config.toml
norm = "layernorm"
qk_norm = false
moe_every = 2
experts_per_token = 2
shared_expert = false
kernel_size = 15
nesterov = true
max_steps = 5900
epochs = 9.7
lr_schedule = "cosine_restarts"
adamw_weight_decay_other_params = 0
Rows from block 9 of a small CTC audio transcriber, named by matrix and row number. Rows with one number within an expert belong to one neuron, the router's apart. Each number is 128 + 24 x the weight over its row's rms, rounded and kept within 0 to 255. All counts start at 0.
After each expert's rows are labels from the 100 clips, of 14976, where the router gives the expert most weight on average: "loudest" is the band of the loudest frequency at the time of the peak; "top examples" is what is common among them. Only what is clearly more common there than usual is listed. The data: strings of digits, spoken by a formant synthesiser in many voices.
# router: router (model.blocks.9.mlp.router.weight, 64x256, trained with AdamW), inputs 0-63
# up: expert up (model.blocks.9.mlp.up, 64x64x256), inputs 0-63
# down: expert down (model.blocks.9.mlp.down, 64x256x64, transposed), outputs 0-63

# expert 36
router.36 [102 118 170 154 124 160  99 138 168 136 182 114 132 127 114 126 101 136 163 172 157 139 120 148 164 122 116 130  90 106 132  86 134 134 122 147 169 152 158 134 139 100  93 154 148  92 155 123 108  92 116 120 118 121 107  93  85  87 127 108  88 120  85 180]
up.0 [166 142 152 139 153 161 148 129 163 135 149 107 122 121 127 125 119  93 100 147 114 157  71 141 118 128 163 134  84 140 122 109 144 102 104 138 102 106 154 116 140 180 101 118  91 111 135 131 161 119 127 164 115 146 142 123 126 163  70  75 103 105 107 129]
down.0 [155 121 153 115 123 139 114 122 128 135 136  83 149 118 128 140 132 150 131 170 134 133 104 159  99 136 135  58 115  85 114 142 121 144  96 126 114  93 143 163 145 100  88 152 127 131 114  65 118 125 150 120 103 118 142 148 110 128 138 157 170 137 157 160]
up.1 [133 102 134 166 145 178 148 117 131 106  93 146 103  99 148 124 147  96 145 136  73 154 105 150 117 168 166 116 132 148 144 156  69 116 131 199 144 148 109 118 124 120 151  76 134 141 136 156 159 134 130 139 113 118 117 154 133  95 120 141 129 136 126 112]
down.1 [153 153 154 106  93 143  99 141 149 102 139 120  84 125 110 139 143 120 127 118 129 116 144 112  98 118  96 115  88 102 120 136 145 160 150  95  91 118 120 113 121 144  98 121 102 103  99 180 151 112 120 152 122 146 140 151 125 115  55 114 152  91 147 151]
loudest: 500 to 1000 Hz
top examples: "one"; first digit: one; last digit: one; number of digits: 1

# expert 61
router.61 [109 106 129 131 131 130 122 124 139  90 154 128 134 150 128 141 144 173 163 155 117 160 101 139 164  87 119 130 108 112 138  92 157 138  92 134 141 118 165 154  98 102 110 103 114 114 149  90  93 130 137 111 144 141 122 126 100 110 115 104  82 112 109 164]
up.0 [178 117 174 168 116 123  83 142 129 130 161 132 153  77 118 117 174 157 169 111 109 121 112 120 126 129 147 128 164 136 139 135  88 127  94 147  94 135 143 136  85 161  94 146 155 132 107 183 142 117 112 142 121 135  92  88 158 109 115 114 126 128 116 103]
down.0 [138 121  95 113 123 152  96 149  84 106 132 111 123  94 114 163 126 181 135 166 132 125 143 166 145 109 110 156 131 127 119 115 178 116 149 124 140 121 154 140 118 108  81  84 134 110 106 107 124 107 115  79 145 157 146 164  79 111 104  88 121 107 129 169]
up.1 [137 152 116  94 102 169 130 124 142 112 147  80  87 122 166 109 156  89 129  61 130 104 150 120  96 132 150 169 153 123 127 135 158 120 168 152 145 111 131 136 114  89 137 144 135 172 119 162  92 139 147 177 135 128 107  90 117 119 104 115 117 171 123 123]
down.1 [166  93  78 108 138 126 129 148 142 122 109 140  86 130 121 146 122  66 123 133 125 106 121 125  97 128 119 102 155 159 120 126 139 140 135 155 136 124  89 175 105 126 143 119 125 190 101 111 178 107 138 103 145 138  72  92 137 151 124 154 125  79 132 146]
loudest: 4000 to 8000 Hz
top examples: number of digits: 1; "one"; last digit: one; first digit: one

# expert 15
router.15 [ 94  73 122 155  94 136 147 149 163 108 158 132 134 163 154 132 127 159 169 137 106 140 105 153 155  83  95 143 111 107 130 102 122 101  99 103 169 134 178 133 131 116 124 112 125 108 131  88  91  95 140 155 127 135 115 119  85 103 156 123  91 112  87 178]
up.0 [143 117 129 161 142  99 147 142 117 128 124 167  80 141 148 134 151 135 140 166 135 113 111 115 114 113 161 152 148 148 132 137 106 124 134 140 159 121 117 148 103  97 113 133 106 113 129 164 111 145 146 143 128 186  98 110 116 198 129 120 120 135  87 148]
down.0 [148  94 161 106 106 152 132 131 101 118 154 112 113 140 139 158  89 192 115 125 130 122 141 133 109 148 157 142  62 136  83 139 139  97 113 136 181 156 138 118 170 143 115 140 160 150  96 150  89 110 143 141  80 153 184 167 119 127 126 102 132 119 162 147]
up.1 [128  97 121 129 103 130  72  91 136  85  91 161 121 149 102 146 100 157 122 111 129 163 167 121 122 104 183 134 104 147  98 112 139 122 116 109 149 144 139 115 111 144 131 161 111 135 118 134 155 131  83 145  92 122 165 115 122 177 124 111 109 117 114 120]
down.1 [123 136 103 136  83 126 143  74 149  99 117 150 125 136 118 123 131 127 109 142 154 100 169 112 129 139 138 132 139 128 158 157 138 127  99 135 121 126 128  94  87 141 132  82 110 154  94 128 154  94 138 135 135 158 116 103 124 120 111 103 113 121 101 179]
loudest: 4000 to 8000 Hz
top examples: number of digits: 1; rumble; last digit: six; first digit: six

# expert 60
router.60 [119 113 112 111 124 118 143 158 145 116 106 153 134 120 112 179 125 133 134 158 113 109 144 129 121 112 150 107 123  86 160  81 146 109 111 118 142 154 129 128 142  98 160 103 157 113 143  98 119 109 103 103 154 148 104  90 101 135 133 149  90 106 124 156]
up.0 [138 113 102 145 144 151  90 139 104 147 102  89 107 138 119 133 107 140 135 127 121 135 128 162 112 143 134 112 112 148 116 135 157 158 150 117 140 114 145  92 144 177  76 123 107 130 126  93 150 165 110  87 100 129 149 178 133 148 173 127 144 139 134  96]
down.0 [163 130 124 122 144  91 128 116 108 111 101 124 158 114  99 114 117  97 128 122 154 112  99 135 152 110 103  74 153 108 118 134 119 119 115 146  78 109 156 167 110 113 153 119 160 117 152 113 134 151  97 137 121  84 134 153 142 159  97 142 143 158 109 102]
up.1 [110 166 128 113 153  97 132  89 101 117 143  97 127 130 140 160 136 135  95 107 113 136 120 129 169 151 150 164 132 143 126 141 166 163 141  76 143 127 137 132 168 165  88 129 125 149 151 143 102 141 115 126 114 128 142 118  85 131 172 100 132 140  81 137]
down.1 [144 129 131 120 121 139 129 133  71 134 114 129 168 111  88  93 101  91 125 159 132 119 132  81 114 133 133  94 139 115  97 109 136 149  98 110 129 158 156 117 116 127 119 126 121  99 151 126 134 102 147 157 137  95 157 124 137 140 141  79 116 139 144 147]
loudest: 4000 to 8000 Hz
top examples: "two"; number of digits: 5; "three"; first digit: two

# expert 55
router.55 [ 94  99 133 125 149 147 152 131 163 147 112 153 138 176 138 137 170 143 127 155  96 128 115 147 159 119 135 165 107 114 110 114 125  96 124  94 145 159 141 118 157 100 129 122 139 146 144 112 127  95 155 149 135 134  93 102 112 134 179 113  74 116  96 156]
up.0 [123 122 134 101 112 104 125 125 126 102 106 163  96 143 120 139 130 112 124  99  94  48  97 136 107 123 138  98 166 117 102 100 122 106 156 111  83  97 127 134 145 119 105 175 109  82 152 101 122 177 145 173 185 136 115  85 107 104 164 141 160 154  92  95]
down.0 [100 123 118 119  98 111 155 108 159 121 132  91 155 135 120 113  94 169 129 122 116 119 156 118 157 139 131 140  92 118 148 136 133 100 132 143 122 113 113 107 161 132 116 131 119 130  87 164 135 128 125  55 108  95 120 100 118 104  71  54 125 146 106 141]
up.1 [126 131 113 172 113 144 117 152 116 118  97 114 126 112  94 168 112 143 110 124 119 121 117 168  56 107 127 118 150 120 124  78 115 126 152 139 139 102 142 115 116 128 139  55 108 160 110 164 121 140 114 119 153 137  88 120 149 146 158 172 105 121  84  96]
down.1 [127 156 109 113 104 131 132 107 109 141 145 153 151 178 144 108 137 140 100  94 137 168 137 126 114 174 148 167 104 143 155 129 143 144 117 105 134 110 125  97  88 102  93 159 119 129  96 131 170 137 109 115 121 111 179 140 102 129 104  88 141 120 146  93]
loudest: 4000 to 8000 Hz
top examples: number of digits: 5; "seven"; "five"; "three"

# expert 11
router.11 [105 103 115 116 119 163 156 125 107 127 122 138 166 180 107 177 121 146 159 144 162 156 114 136 179 152 138 165  69 165 157 104 111  99 103 148 136 133 141 137 139 113 147 139 143 110 169  99  91 115 118 137 177 118 137 130 131 111 126 115  83 103  88 153]
up.0 [122  81 104 164 119 118 116  96  85  95 124 125 107 135 130 109 118 129 112 103  99 149 137 112 106 120 179 130 124 129 106 105 133 156 128  95 131 131 140 117  85 132 115 152  58 181 113  93 131 133 149 123  94 146 130 118 176  91 143 130 156 169 124 135]
down.0 [139 185  71  88 129 150 108 152 114 100 132 146 103 156 116 142  88 125 157 130 156 116  91 124 146 136 121 110 160 162 146 103 133  84 175 112 100 158 147 131 103 146 135 112  70 142 147 108 139 101 130 129 110 116 125 125 193 125 128  75 139 104 130 159]
up.1 [ 93 122 122 146 122 137 142 139 132 139  99 166 158 134 105  91 137 114 116 145 121 151 157 105  77 150 124 141 163 146 117 131 107 126 117 138 109 167 110 169 121 141 156 107 124  92 139 145 134 103  93  76 140 117  94  86 151 114 159 147 163  91 128 109]
down.1 [ 97 111 109 135 117 125 104 123 168 112 135 118 127 124  86 110 102 129 157 122 124 121 143 137 120 150 125 170 104 143 154  68 158 155 125 165 136  98 103 121 146 107  78 132  94 168 131 110 158 130 128 122 105 120 114 121 103 114 122 150 132 105 182 116]
loudest: 500 to 1000 Hz
top examples: "one"; number of digits: 5; "nine"; last digit: one

# expert 41
router.41 [113 113 116 146 131 146 122 154 161 122 112 141 165 113 104 132 110 156 140 165 105 106 126 156 162 110 107 111 112 115 163 110 129 142 110 134 112 166 153 142 132  97 141  97 156 104 136 103  94 123 121 154 102  84  84 108 112 107 152 143  96 142 137 156]
up.0 [160 135 130  94 155 123 121 116 143  92 164 114 124 120 155 132 124  99 129 127 116 188  92 122 146 138 118 104 144 107  53 147 130 123 127 155  49 119 144 120 121 141  76 125 163 127 175  76 126 116 120 120 117 146 107 106 143  75 158 172 135 135 102  89]
down.0 [139  94 130 146 115 174 113 152 166 103  98  87 181 108  87 121 102 133 131 136 128 105 135 109 170 128 114 105 139 154 132 135 164 148 107 137  89 136 109 110 124  78 106 138 138 111  72 151 130 179 132 115 141 164  97 135 172 113  90 161  83 119 129 140]
up.1 [122 158 162 114 126 156 104 165 135 144 144 128 131 117 137 156 103 125 127 146 120 188 139 115 110 109  82 133 129 128  76 150 172 144  94 108 135  59 120 100 142 162 115 126 127  86 136 138 146 140 145 107  78 117 122 117 139 123 130 165 137 121 122 109]
down.1 [125  95 160 143 134 179 148 148 156 134 123 161 133  99 141 101 154 111 119 101 145 125 154 125  78 104 108 144 148 150 139 172 142  95 119 146 125  87 153 141 157 112 158  97 151 143 127  99 137 132 140 167 126 112 123 132 148 162  85 150  86 125 128 127]
loudest: 250 to 500 Hz
top examples: number of digits: 5; "one"; "four"; first digit: four

# expert 51
router.51 [ 89  93 137 163 143 143 121 143 157 154 157 130 150 167 130 144 111 137 150 155 126 103 122 161 153 127 118 164 106  90 165  95 137 115 118 155 148 160 136 126 185  63 128 117 103 111 148 124 100 102 122 148 130 130 103  99 102  86 162 140  91 115  96 185]
up.0 [132 122 144 116 141 122 171 119 133 116 110 138  80 161 145 141 123 101 105 144  92 186 166 125  88 126 140 149 152 158 127 163 129 148 144 116  97 205 132 131  96 125 138 160 119 151 165 141 149 177 116 116 134 140 106  94 143 102 111 117 121 112 130 112]
down.0 [146 132 177 106 158 128 139 109 122 116 123 164 135 156 109 148 128 147 118 120 127 158 100 120 175 129 123  92 116 128 105 122 103 103 150 145  81 156  73 118 124 125 134 133 143 117 158 165 106 119 121 123 128 108 111 120 125  71 153 128 124  86  85 135]
up.1 [123 141 141 139 137 149 114  94 132 134 117 122 140 149 113 155  87 116 111 129 153 106 123 122 143 139  87 161 134 131  90 125 169 145 172 153 108 105 112 143 101 153  79 128 160 143 172 178 174 138 117 135 103  64 120 112 159 111 113 138 126 121  78 101]
down.1 [134 116 146 151 108 140 116 156 124 161 167 149  86 131  98 117 121 127 135  93  89 136 149 115 117 142 172 147 157 142 151  86 155 124 132 141 163 123 183 130 100 119 134 107  94 177 150 153 119 131 115 135 171 137 144  96 134 133 101 153 123 156 142 139]
loudest: 250 to 500 Hz
top examples: reverberation; last digit: eight; first digit: eight; last digit: six